Weights of a small sound classifier: 2.43M parameters, layers 8.
Rows from block 4 of a small sound classifier, named by matrix and row number. Rows with one number belong to one neuron. Each number is 128 + 32 x the weight over its row's rms, rounded and kept within 0 to 255. All counts start at 0. Numbers have three digits each.
After each neuron's rows are labels from the 100 clips, of 14848, where the neuron reaches its highest value: "responds to" is what is common among them; "loudest band" is the band of the loudest frequency at the time of the peak. Only what is clearly more common there than usual is listed. The data: chords played on synthesised instruments.
# fc1: MLP up (model.blocks.4.mlp.fc1.weight, 768x192), inputs 0-95
# fc2: MLP down (model.blocks.4.mlp.fc2.weight, 192x768, transposed), outputs 0-95

fc1.296:132140090142144088160132152134168150084100126118123184157117144052039102150107073119175124156136122134199114113055161161135099112183118089102112115102110077104163148110130187109135159225099161144123087118110157157062167141119149116116160154092150129146179137127133047172135082129148114100
fc2.296:125125167118126117080072096111119111116133167107135114109143165113054147138130079102164174091175100118139138159137073130103137131174150104144060206133144111130148187150158142169148188159124102096153106076129194156119067130143163200104097138120132084118157165132119036175166109138118052116
responds to: the note B; arpeggio; playing: arpeggio down; the note D
loudest band: 250 to 500 Hz

fc1.83:090146177118112082201152157127134114125104166179131061096205193168111165113129169129144174083063141134120100111116143128137172117111124102161063163128168119129094085170098151134138126138129122054141152149141097106131173182145124154115068140143106068172150166098138110158140087076142120127
fc2.83:135120127172131152173116160199122165106085152100109128127103209178156119136099117165148104176160158117183149116102097173120112142080136135142098086118144141129125147134122075172132113083144154144073148168108181125203133109155118102132150141116105143180145112126095115128139094145107079152
responds to: arpeggio; playing: arpeggio down
loudest band: 250 to 500 Hz

fc1.153:155099117124180087124124143143131140134124117153171058077078085122151157145137075139095153167110121160119112174147103109104139102149130144107074129161123142116152131124148124093128142144108148065100142154167077106128108128087133109134132160081118081122194138083096111131110104111106117109
fc2.153:162149103181120078178150156157167076148142114150137101132151120142173156153164091037110120057162105182132145079060080139126140161150129111083145138113184150144115120117127122099116142118074159112162128117176114111154147124135125137102143189132139113104109145151107162110178121117130089186
responds to: the note E; arpeggio; playing: arpeggio up
loudest band: 500 to 1000 Hz

fc1.286:064124135152128116141149141098122140152169163143109122090184117117128111113189045139121086141123137113151125146111166093132153159135066137100113152121079125130112163164157116174161145116101195120091082083112124129161080145150158137150090084090103086098086093046128080083094052101152139120
fc2.286:113113131089100135087134127119182144121089126131093089166189124135180144164148140109139119158116133112154107167163142157126140111102080137119098118132150168158183073134176119103110082141138117123155204082133133152206115150148104152159139125046179161135136103124111173041109075144195135127
responds to: the note C; root: C; organ-like; root: F
loudest band: 500 to 1000 Hz

fc1.763:198171137056107146168146184118220174082151109161098134107139121161139104141075126155128133089089135101132140100146132135155147104142145170162125067136165161103105143087049114123072210145088139146150149162133124070128102140125040136108121154137132125084166145184136147102121139118152076107
fc2.763:187122106089099127184056151075118133108108140199054173128124090131137137151098138103158167116139123159133125159108198145120145091075134144092150115211144124093102110127166143112086162160173116140125063119160144150111142128142115095139089102117101201092163090099142113166123144156151140164
responds to: inversion: second inversion; the note F#; root: F#; the note A
loudest band: 250 to 500 Hz

fc1.654:137133145065146096179093181060130127112162158133135169131106142144193122100115079125120138152133246048125104150114122154116094085072137153139109104115130150101133108192101114115145126141153106101159153200145132164078175158119170103164125118110156158119197208109106199112107117135083127194
fc2.654:069144139120156085156117151135179173173155156153144225098114116118039155115129137156137070132163076125140163080093102127177113049098138087127163100124126125052147139107092122130174110081120194120155173123112132100227145106094204127094094126103092093137145100092104118106121157113146089121
responds to: the note C; the note A#; the note D#; root: C
loudest band: 250 to 500 Hz

fc1.321:090133148192090162106131145108129060141144121111155124166118131166140161067105135133154119119131135139206135151126141147107112179162163108108113179085097112112156107120187054105116160137111124128127116104133152159088134116148213141117135118143146062176177040153169126067119106159079143131
fc2.321:159086102117056171114155146164130121160158104057108106224146078113116171151074112117091093179115077145156114145170127096118145122179138156092130139112116119227135114159143133131154155131148132163140142157105164212097124099170082124054123068140130081127103132124103110079155098117070156090
responds to: the note G; the note B; root: G; major 7th
loudest band: 500 to 1000 Hz

fc1.430:067146164078098120171156086134095172150142163131125159116110168112097149101139138192156119134122094179131178139102129143191104094126101165177141123136113149094171044164135099167129132105127167145086151150070108165109148150149122080101096128116126159129093186109159062201090090185074119170
fc2.430:101115164096112174165116133089089112166163074127082137186150151095193178080132122074103081138147078133154143150147182146163128132107101139098101196114136183123112131126104146081115126113145098191153183137122190112120233136078107121103153080119141119101156120173113139120130097076060128101
responds to: the note F; the note C#; the note A#; text has "piano"
loudest band: 500 to 1000 Hz

fc1.742:095131124108138130086152143057048079165138150155107116140075169094124135102180111126121112051096122094143171109123160147148130101146107088140129157121195099170127094155148110135130136127101159068135075108175084169121114180111078097119126142131123140108101121190171141145139181156094060168
fc2.742:171166099124121156111103169084084122170144125125103139115169113124161146085106132112204113123196113125080077086163102117161165109115090077082224213105141147101107096160172125095194123157183172125110166156118137145075082111109083173130113108147133104084121118121152115124075176081195117139
responds to: the note C#; the note F#; root: F#; the note A#
loudest band: 250 to 500 Hz

fc1.504:130187110136139123155093110103095172155186160176106144168133149149124156168191147113168114157100117171104150137086103147095144065133175089170079178081148126142167104172184103172188142113172127194168099121101141143084214157096101185130131069140120191153130142122138146115116157128189075152
fc2.504:162189135093098096108181100105132074129106114194131132168093071065147119155150166145074088106112147100123160108075093102126131129080162090120131185057156141207128078139141142133061173121158069154107144150086138098143129131158119162123117152137111166125068077116163088093100094171059152128
responds to: the note D#; the note F#; root: D#; diminished
loudest band: 250 to 500 Hz

fc1.570:136127139122107125107173110083109134117185128111135114163114093124125126155127091149094128133125128075159083123094097139099154052104110073179109080114196135124112116202070126104104161119160139112150057147119187185134071128139185129072134097087133111119172180148076084068103144049151109117
fc2.570:143152092128087160141196188097140106133108080138110149120138115075152187135093166127118132123138150178124132160153137109075132107142152143115113073179157142155126122143120143100134176113095123116134161153083091123061103149058076169190102111077157102158070169091141179156123135176186085123
responds to: the note A#; the note D#; inversion: root position; root: D#
loudest band: 250 to 500 Hz

fc1.244:116122116110123127098146128152196132150122148075058147196072109225094115084140090151140148087124149117143145081099106124120107122064142127101119039112068164089118144131099116154119134114080064119072130140099129138114164190125151124122126125154124050139135100112197141124145064058113099078
fc2.244:136129165126095130118102134112147078139096179161252115139178115118114139111163112131131102096140117132159157214161061128056125144164204141144131158143119130117142147137084147142131164133093114113122172149147081121121137102156081125158079113143136095128126152126086156144168071105109067103
responds to: white noise
loudest band: 4000 to 8000 Hz

fc1.343:130067078177134140105117139064129081135098132112109123158095144104115135132143098137120158188105124125093115175131135140181121038128173149142127123223154141138150180120148144106215173124153113203165090122148129087126182153128163200189093183114102146169124111184119103147150114126136120176
fc2.343:096136147175117137136170131075098118161144103158205070174132113113132139131154119113085137152098035109166126144162110145071107091110111176114093088202114122065130105088152132151101112166140148138111143137127120099125139088081117182147094128137143123115106102132121133141193081112128105126
responds to: text has "noise"
loudest band: 250 to 500 Hz

fc1.653:173145141075140116148212066089133238118068140181095113101100124161171123122145104162134134107090158106094149152117150125153102119130129099108140153128155144104145145152093118132082163110117186141155103162135145097148159147145023101074130166108138111115104124156123093084135149160107090095
fc2.653:152150100079105088179098131103094138108132144170177128112122097084144140188092127108171101114118081116113176147159121131153175061052126150083175128131186153162046131085129091160155158124121138113113156079136119150161119130120148150170113088076135147073185123170107088154182154169129127144
responds to: the note C#; the note F#; root: F#; inversion: second inversion
loudest band: 250 to 500 Hz

fc1.415:114149111101121120124139102084142151087151098122149111139146114125106141152107157160120133184100154140173166169095147065114149125171149134139134164151107068140232133140150200058100135177123136111137130102141176101098158085055102104170119100137128125146131169062127128123157147141134127143
fc2.415:134117085123102144127104150129084132122129078122096119091087128125115170131119150153110188109153132116106069157074085099161100160136135088151146160158116129097177152167097162110124189139120127120138123126145133130063093126130121128167157107151117197167143120156117123169123154128092083139
responds to: playing: arpeggio down; saw pad
loudest band: 500 to 1000 Hz; 1000 to 2000 Hz

fc1.547:104112097135118134097131181136095168119144143099179222151164111102104115122157076137166147144123100092137161131107140079137134145075079086107154136140109149092105162110116117106122081192064132131170099129129161113124140116067122132102168125133127120131106078173153100100114134172130129137
fc2.547:112127125140126102124131146150143167151098109163157109104123109130112137160116065149155176129074128115090127151130111210165164106186115161109095132117141108137106148153206130117149135106166146116097127136075140093190110141130165169211150100161070092161121142176023149097155129140126078134
responds to: arpeggio; playing: arpeggio down; the note A#
loudest band: 500 to 1000 Hz

fc1.666:079197100100143155143129130094059109178119177118143132110135160126132109196076088136108125094220122117190158133152128158135084119103086047092097118106084078138158195092143112093183127153126131148146109139154123163153118122152123103128125155132123117108132143142121139064145110199145160134
fc2.666:114101099098148053175158120181098150116142103153101140157071168157140114152099122111114118091162108110110182129121127158150105162076102123122185067135108129144159139095124127154176137153088119135149147168087103129128202109152089118082133139132113113120180158173118126117090063103230148106
responds to: the note F#; the note D; the note A; the note E
loudest band: 500 to 1000 Hz

fc1.391:066131125083160121172141117179145129123120075161135101093212103174095094087120123130082158171115096103153083132039167212149164142169102113118129121077137091112137128115109153095162140175148110115147130118126102118118124064137090113150127170126163162116161090103139093121198159130097123106
fc2.391:090119146194161076120071120117157193132137165138111167104077137106149143152159137079092145095167110094106110112123151134164137098120077162123108153179138097123105160125106188098112121077161097125151152106149148125138106123169128165101196213150162128101140181109180176092125137122136087136
responds to: arpeggio; playing: arpeggio down; the note D; the note B
loudest band: 250 to 500 Hz

fc1.760:170106077158124100082145103152124162177126117137105136140124093089108098125139100134120180161198145099071049096141099156134136119148137138157067126139140083062171087138101165133130112103103119141054125146048137100101114176126109092136115144151157150114103109105107090151073095129108088076
fc2.760:060087123117105139123069142129147133092152165120206138145096091161168160140152113111118107157158136131179087154140133129082181138135159143177146121148170099124094153044107130146133103144099140146107157110148064083131165138129106205117120128132113105110160133123100163111188092138139135165
responds to: thin (high-pass); muffled (low-pass); white noise
loudest band: 1000 to 2000 Hz

fc1.334:082156134120100197142143093052135096115090158145132141101152175131113131095137118135152166087105120127127132138171131153140112188111138028125096141077151134149105114145160132127157178142135126130168135141167142153172129137131138139101117154143132106138093130123101184142101083101128130118
fc2.334:115100191092132138121138151165138119134125135146094129128179116110078142130162115135121147118117137164118138125139123123091158091165117134087146179174144124081115170130132146121151089090123128130120142113126080136086105111085064145022145134125103076143153151143107083142143152199149189128
responds to: arpeggio; playing: arpeggio up; the note F#; the note D
loudest band: 250 to 500 Hz

fc1.339:162151070166120138146048114202136070123129114190080124122146159099157119100136083107095136161070171159122126085115112155138144119160091124175136137178151151131113150119123186149085145135157165138124101144129116131139098102162098093145088083128109120054127172077163140143146127061176110096
fc2.339:154161159127122184181153148053104081165108132128065174063184100123095115080087129170093101085126126124188173177060111118136178111144157156129165096158104161136121122126140129149151148144088102140142115105168178100092160118172154101163159150129133130151117144111112099106088050144101102133
responds to: the note C; the note A; the note G; root: A
loudest band: 500 to 1000 Hz

fc1.119:101149150152184126061117135163101136126176148157053104117104148150094126155133135147134132107138120136127150102121151176072097163126138108122144154127120121155140088133135130133079146020138117095059122145163118133120106176138152098143117152128119104145086102111117181200066076121079083143
fc2.119:136121222134184147094101168147170157114102111030177133158127141134165136117148137119099158127112118182137144095162089162045135108150104136067124114094098106152143121151105148131121111164141147122093150138084150138109152084129112215128140099155147092150095132085146109066110107101144110093
responds to: the note A#; arpeggio; playing: arpeggio up; root: A#
loudest band: 250 to 500 Hz

fc1.173:132206112089152104145098169108106164072166115192108128112140183064148114087100150127106144171133128185164149162113109104106160151149089119153126157144104104117121132091181191068118111109199148098107147115124099121099186093162147139098096132119110137156138141131186142155115172108151150145
fc2.173:131123173133131138113155186131088112051141088108113153116161143113119042168119131168109083146156134074170178158158115158147189125135180058095140160120129085115103181080104140178183107143122126154116134121101126149128163096164133181134168110144151168162135132137113146161131148100132155201
responds to: the note F; plucked string-like; root: F
loudest band: 250 to 500 Hz

fc1.344:126116140151127110138139161092180143147105089143111140200133151089114157197095165143097100154079140188140126150171115131173109153118148149171096081125058144133150093158106117131094086059086169178064144128113106134078138139160084168105126131132109130112123132083132159096127100153128134122
fc2.344:093130080149138144149115135131090164132117130147167082100143145157127179103154139102170133184130126145092156162162113136120200148047143161131123097101176255125091135095064145136192159108102134156101131151106129118134091106097093160131101129148146116118158119145121098127105074076106090068
responds to: saw pad; harpsichord-like
loudest band: 1000 to 2000 Hz

fc1.406:106144082162101143173135132098095112155106112089121158113156116113148099121193140194159145189167105109138129120149163146096145160095122114109083159126198105096183146139159093134104069130134110155126130096104132148063117128161143144124147137109145085174168144164102167100116145176131129216
fc2.406:167079100135087151082075136093145159074137139105113132134112088078106169177153130099144128117111181117096157080099120082133107121141089096101188178108091124106114176110108124086077098102080136122119072207131065123174128076113110132119139081157130103142182099135137116166167178060141173103
responds to: inversion: second inversion; the note F#; root: C; root: B
loudest band: 500 to 1000 Hz

fc1.627:066166152117174154139094142159127104103136145149138168122130148128159126160139118152135167174110099125143086101083105135164143148180129093108114152183118118106167183125133096173171158105136133179141164149133091142103096153122105156103049138160106144117136181159140098148174140117181094138
fc2.627:149122139127118101093137156123124139160128118086113111180153081109140142127146122073080144090111138186149150186077136116106113113119136175158130096127150134094146100125135139119096093135093152183156147094133197104127187087157103130151212101064168109150166164089089100109131133117133083136
responds to: the note C
loudest band: 500 to 1000 Hz

fc1.511:148100222150118098082079086100080162075141117109135193063137140131078121155090138112138137141199092127101165136115101102142185082188156093146129165143144148161081160166130105072103114138132152145089143075105126127130171067125146118135075098117121111103167108177145114122160137129104167117
fc2.511:089101151132181120131185171139138137062105164111066110105145155124129105081150148187168118096100109133180131201140171156152056173139210129089098110121121143072100131111121177165116129110093169132167130101124158152123132142135119155120126083079134107127191125113129137156129144131127159152
responds to: white noise
loudest band: 4000 to 8000 Hz

fc1.39:149086158100154131132182174098176122091092110096113144156073125123100139114089062150129180148135125179158123139130134139091171187113134067088124130175111132120095140171169146139163070099170200135154100097108156162100138127134124168144158084162148160195126159107132133096128103146109110138
fc2.39:093156142158132132125066068089072095123134045121139095179104124133093138121115147106136137057146175109120115119117174137131161124078137090121089121100078107143077138079178164148109096162127093115129093097141144109118148151121105163167109121078124128140137141118136113073146122125136065168
responds to: the note F; the note A#; root: A#; square lead
loudest band: 250 to 500 Hz

fc1.418:130143100176101169030120140042168154130128103142086102116070147116179155098133133198119171103139123089052152127124115145108080177101098127151089133126131110133183157178097109099117101106171182083140128166109156136108097121120147142170138173105179184159069072105145165130178142096147106090
fc2.418:096128157082105110122149129101128092175188131068147151123108124111051122147139122098178108071140163053157143118149134091101124116116091167060180147118079105206135123177111127122144167091103157153111073093141083113133129105103155139124117139068104139156077082087158080131080120155197172116
responds to: the note C; the note D#; the note G; playing: arpeggio up
loudest band: 250 to 500 Hz

fc1.386:083156115125120125105104142109166092102130121081119177170133111140173085164123140180160172156085128087141116140151076160124125157118110106141105176150165141116162178151103153132106081104179104183106069139100146151148103153170115076133180097189178098156070135109137101084129128098139121160
fc2.386:101123068178087117098181090201106068126121129183091161184141142143108115172145090102148101148100121130086141132153132083139137092081147143136153085154115166167141102106122121145153149151104129106125103080126160130120165109143035122161137142160074104139186051118128108084147109120102162099
responds to: root: D
loudest band: 1000 to 2000 Hz

fc1.609:112161154093153129094127140135118138120133125086154069106147140094138124197089099178118163135130119158132099182126120109056132116090108138189171166124064111122083161119136089176073130131203183140138175147127087137138143174187123142116165168168135169148086133154128137079093171117143178073
fc2.609:139151152152114070119119111089118116138181098140112124129107156133158107137068167135129133117185127126139141115145164149153213130208123193134114137063058097130083099130165112123077093188121124188164138096151111170155145138097122109102087123147102132163167177150113082094151104105099129046
responds to: the note F#; the note A; root: F#
loudest band: 250 to 500 Hz

fc1.29:137119121073123117115143093129106109156018125139139119131107161106134107079092124090118135115072111120139124136160110170112118081165148126080140159111117136126205183167206159130168142110187135162204103096107139143161140168140049081159176088139135148161128133152125107127174151137111155133
fc2.29:159128142083190114109110130139060123117126160146101161179144124119157130042126164150158143125169123098129141119168141100098107102099085148095130195158109152157139096082104139119109152153146170148173108158138148159109169121129060059100122144067183158136128126115117111098102141085112125139
responds to: white noise
loudest band: 500 to 1000 Hz

fc1.320:146159145124109153132141108135165158147100154114117081076111108152110091189142112106153131078150138134136070171127071153150111162187121148181129097108179125054114128179133097108079136122085099104136091213099181055082162070157138053078158118072136120090131113127123116131072132125138138062
fc2.320:076114174143148112131116123093159146111165151166105128111128096120138159186200122149094186158181148167155135157163072118093108121108184228120099125143133148082119083141165169165095125119098114169138148059136076205117072151171083149150090151138164117137101141091122122102175135162174148148
responds to: thin (high-pass); white noise; pink noise
loudest band: 1000 to 2000 Hz

fc1.695:126144143121167113100127116074108107165137120128103151128136184147114129202113129152138099117141069181129168101120141167092048122115165141125112065135126166087099075131135074159104121063108151119099110118111107124099127128190149071128128100099115138146110128119074128119154120139109126156
fc2.695:169068122138126103139141132090172138172110074103115101099070099078111183151147095132108103127114124158065110111118084127162133110156120118139120111089160109176186134091085197094141183142179091144150089140104078086081163117089163099176095062141177090134116098161144068164139150135108067125
responds to: block
loudest band: 4000 to 8000 Hz

fc1.725:092144138198143111177119148086148123108130133110096145129112112161135103059060069126176117090055118120102091140097099108255117143145106084130095084096176163124098147093120123117148144115145156119212097080124132143139151120124167104091124137111087136120084098137149107140127137116146146113
fc2.725:123153130101173140126109128128108100072094132124118150151093147151155085098119154189147130152107139130112146198132113185061140122149135155121104100092101092132154118127110122130112148125193111092151153104109179075128175107164105170127122122144140074114163127098143119102111074108153142198
responds to: text has "noise"; saw pad
loudest band: 250 to 500 Hz

fc1.591:106096087144152128196116167127137153119148157137167142106139116137125141102133112123091132172069109156165165126108207121106129144159187103117124107138092186087153119112142130109092214141087081107118160129140120154118142113134137148167146131133173088123105178153149115146215144081135098162
fc2.591:118136120127176115068134088101090121134116162082166133170170120121082115072079117139069136087208100131132084180154142121120133108173154149120132184090089099114102164100134143140168101178135162133133063122136151121123142136127157181153180123101161085148125129127073078142193093082116120111
responds to: the note B; arpeggio; playing: arpeggio down; root: B
loudest band: 250 to 500 Hz

fc1.342:110126109085146136080171118133113096136136134178070133130125113105137145166171098134122157091066097161132190137167162104114147104116088071159156153141090109123148120136123123135098127096148135088105134116081148100128030153138146131117096134125121134129129123144141134158067130167127169154
fc2.342:059133184082171111146098123173089181111127105073120124122093120116110097171092134117092114137099116078133165113173088183055171118115087123136124089170150124135173119164165111088112065177155135125107141172129031126134155100132046184148175145111134158180117080155108106084137103156131119104
responds to: inversion: root position; the note A; the note E; playing: arpeggio up
loudest band: 250 to 500 Hz

fc1.127:161144124167081084136165110119126105114131149099192080132178105134152177052144130141137147162097095110148116193127157133166115158132094122126177119120192122148163152098075117118141167106118138150083018092116154150132158076099097123189127127123105138142114076145119140112102172104175086117
fc2.127:085148077132081160164097157096160160097160129212145100118136103148164094141089156104147121067159127102095114109144163117179124191099129177125113145124129113121104044084180126150114116154119153133093144174144161141114144141162132159084144103144075111133112167078115126107128152108139095150
responds to: arpeggio; playing: arpeggio up; the note E; instrument: horn-like
loudest band: 250 to 500 Hz

fc1.297:143075147120130117091101094111162124165099130136181164156129135100049116149103134120131148158148122137131093204121128174110070164055107115179105090163162126150087098085130117173172182146168179101094082131116111150159101113059116130101157125116119130079112102089098130112143164121194096156
fc2.297:167128152034146136140184145140134133101141102115138202080079082116169112087154119131101120098052172065133135146131140128135153140178089135149080112077170139074164173161114084173146196121081088173105166085100184086079136134109197121140052111135115057134139121127116100152143128160157086181
responds to: saw pad
loudest band: 500 to 1000 Hz

fc1.427:094143114128151082186111137108151129119125077164126166118139078098111109149120078124121157121104189115115108042096138090166192111209162104149124111101128071078108103132114182128127136153123150117110080082141094103065149169126072125127124156121098132146146115095147061174142134104147133112
fc2.427:142182095114083130146094143130139140144119050150089141095116153120119101136140082144136216121107168133135175202150149119133150101082111169158129103159161057157149134169125131163148139134144143118075128074139101096118149128101119163133091152160112144135136093151086056144105142144111089180
responds to: arpeggio; playing: arpeggio down; the note E; root: A
loudest band: 250 to 500 Hz

fc1.496:117124161106104197086134144123136087217087075095099134155126120117147114126143173152162168106101166122110157113200091079099140149074162119119083132168120195108123093109115126134137166140080169123129131098167080095089177148149097118101127119091113115132089101120137171139129121120061157161
fc2.496:130084188107132078103135115152171073140113148131078100129142096133070149121118057127140146057147151101080113121223176094076152130158140107142110161129077124127143146129147121150143090106142139114128135135111139164166101108096159107090129136130149053132119090102093142107153093095084118115
responds to: the note B; arpeggio; playing: arpeggio up; root: B
loudest band: 500 to 1000 Hz

fc1.723:101135100142125163118096155117115110137069111142131170156156175079106046138095153133111197119152127141129198137185129172095120091199128137123148174123143117139216141101136130129110148115163144059175142121130136135121136107154089142142097126173059132158117102173141062081101144110122097149
fc2.723:159099132123073165113163144124116144109084120071098108106116111108161105111129107155163074112189138114201190164117121123116153117124145126118137160113105110123115118098123140149119168111120103144177124161117108139110147124122139077182171168120141122189152121127165089139129169049102113127
responds to: block; plucked string-like; instrument: horn-like
loudest band: 500 to 1000 Hz

fc1.313:096093116104142179157130105115159094152176124152088158112154148160123122128081133107110150133139088108043140159139114111126153077097092136098163065129097091129179071089128188147127142162152137123103081139066161146137081141154121228080105099116121119137119121169108071118095086099093118090
fc2.313:199141118123112116130123122080133113122136181131173159097156172100128138105115134113135151123125185137122118133076125141161105133088085121109160141092174141155050077106187161142161045088152117160200113105082131124127065113067112103099130133105118115139140110179167156181118124094120115211
responds to: the note C#; the note G#; root: C#; inversion: second inversion
loudest band: 500 to 1000 Hz

fc1.246:161093142091116164149113104123187099103085132123178159037112121096124103169188048152096160159089113114118164142124096139115142112134172100103102091126110146119077151162092171161085139128107105182152126152096110112107093106156122091187166142124148114120134154122051128097034130124131089131
fc2.246:170095127119172154117105145151096128103070138104120126128148113124096155114142114099136138148071107148099097116146103155150155136106121148095117117175114184090134128139157153107162170152168119123142123089125205131079124161132117157061109106150117110130173130171003072063184169152111155155
responds to: playing: arpeggio up; vibraphone-like
loudest band: 500 to 1000 Hz

fc1.336:115149132123099074136129103081138104160075143164175075161103118115090091115166052156146162117141085141152171115141094142154094149112085107207147098185211101090165179139096144135155203135150102101176105110118163155082088136153087144148124097079150136125098132110160183086116158067116098140
fc2.336:154156120106069167160163233087118102158150125199091124125136087124110166131103155154175143155166127177113163129073140107156133137122136152064129156133124125043108135165103109105147065133164089121130204165148130139092128099172117120152111158116126144112093126052148133164127124132237110135
responds to: the note F#; the note E; arpeggio; root: F#
loudest band: 250 to 500 Hz

fc1.543:074097084094159161089089098114130165104106061102077176112136061184115108126123115116124181125129178102109081141124167132159158151120166137111153080122173135105191177133149136069141094183106159140163106144149157115068129128102136145153067203117037135141127132085190111156110067227162107120
fc2.543:137090160103088164058149152121134106079093185076119082156129155130154169181127141102096111172161113129099160124137165167119125118093135112106170095180130086125102207120132147083135099111126088130137145081103079098191178108141076121070163119100123152116152098134169171136160123120205122186
responds to: electric piano-like
loudest band: 250 to 500 Hz

fc1.551:112111135158135056122137105116143107118113139151119149128164092191132198124163073052138128091064172135045110081204194102126156179144160103189121140097167135123155143197081125117138132141125091062120118115158106112137106134164076177159132135113145122138172118085176119136117108118108093115
fc2.551:104143139095051138089158149077149165148092143175149102118147210136094175099127116170147160225170147124189143127187106151116181070090120169141089141120193144142101096129188110142154169118125167146137129155118107115146073169154138144126139181150115131141122122104071116125183143165067045135
responds to: arpeggio; playing: arpeggio down; the note E; root: E
loudest band: 250 to 500 Hz

fc1.761:135082099094120121145139188088105143109163120139120115131133188176160102143189120134135115158042097155102160141074112113148114079121138102134114138126064128111125201084113170086107124133084166139128162130102172145118231109111212150077125167109109124084130170130084132134114174127133187136
fc2.761:120142119146108103160132027093116114135148081150102131125130092116132069125088147117131189128142209113134163104112140155117133155128095110109164134164196100160102105126128146151124131148187122136158169091077121168177180161117140169143158136144115086065137160122136170099099129157083157085
responds to: the note D#; the note A#; root: D#; sus4
loudest band: 500 to 1000 Hz

fc1.719:157143177170105151131139185169107101116116123132109100139126104133147123157172116158112134127157103071114133146129147096115161123127126154047113122143119088111128081180094093139134140115139096110150130119088115157093065126169129052144117107150170107077159077074203118144146077028115110189
fc2.719:158164147130185160134081167104159130141098170124105101134161096123150135146102121150115116052144122203132124125130130092108099193150106101115136171204126108103143112169126146136160152092126177127103092170169099126097131153149114136112138157119123113127142139098101028105076127180116134084
responds to: the note C; the note G; inversion: first inversion; root: C
loudest band: 500 to 1000 Hz

fc1.348:166103147160185123102093088133093121137137106166152108063113106066139166177133074104106176049116158184134127143136164119120143101112106112139074106185098179118128112098140164147134165154060166118109101132113072114147066125101143096143035142099128103147187165155093124099096141095130102132
fc2.348:127157155156106082154131163141138110111161157122094106153096115098144128172132152123098169139121144153175109080064111163136135181167107128121071187088174176186138155137104136092087128134069180154139153089132138150139130115080060142219193193048121132105165086152117119115091117130105112167
responds to: the note E; arpeggio; playing: arpeggio up; the note C
loudest band: 500 to 1000 Hz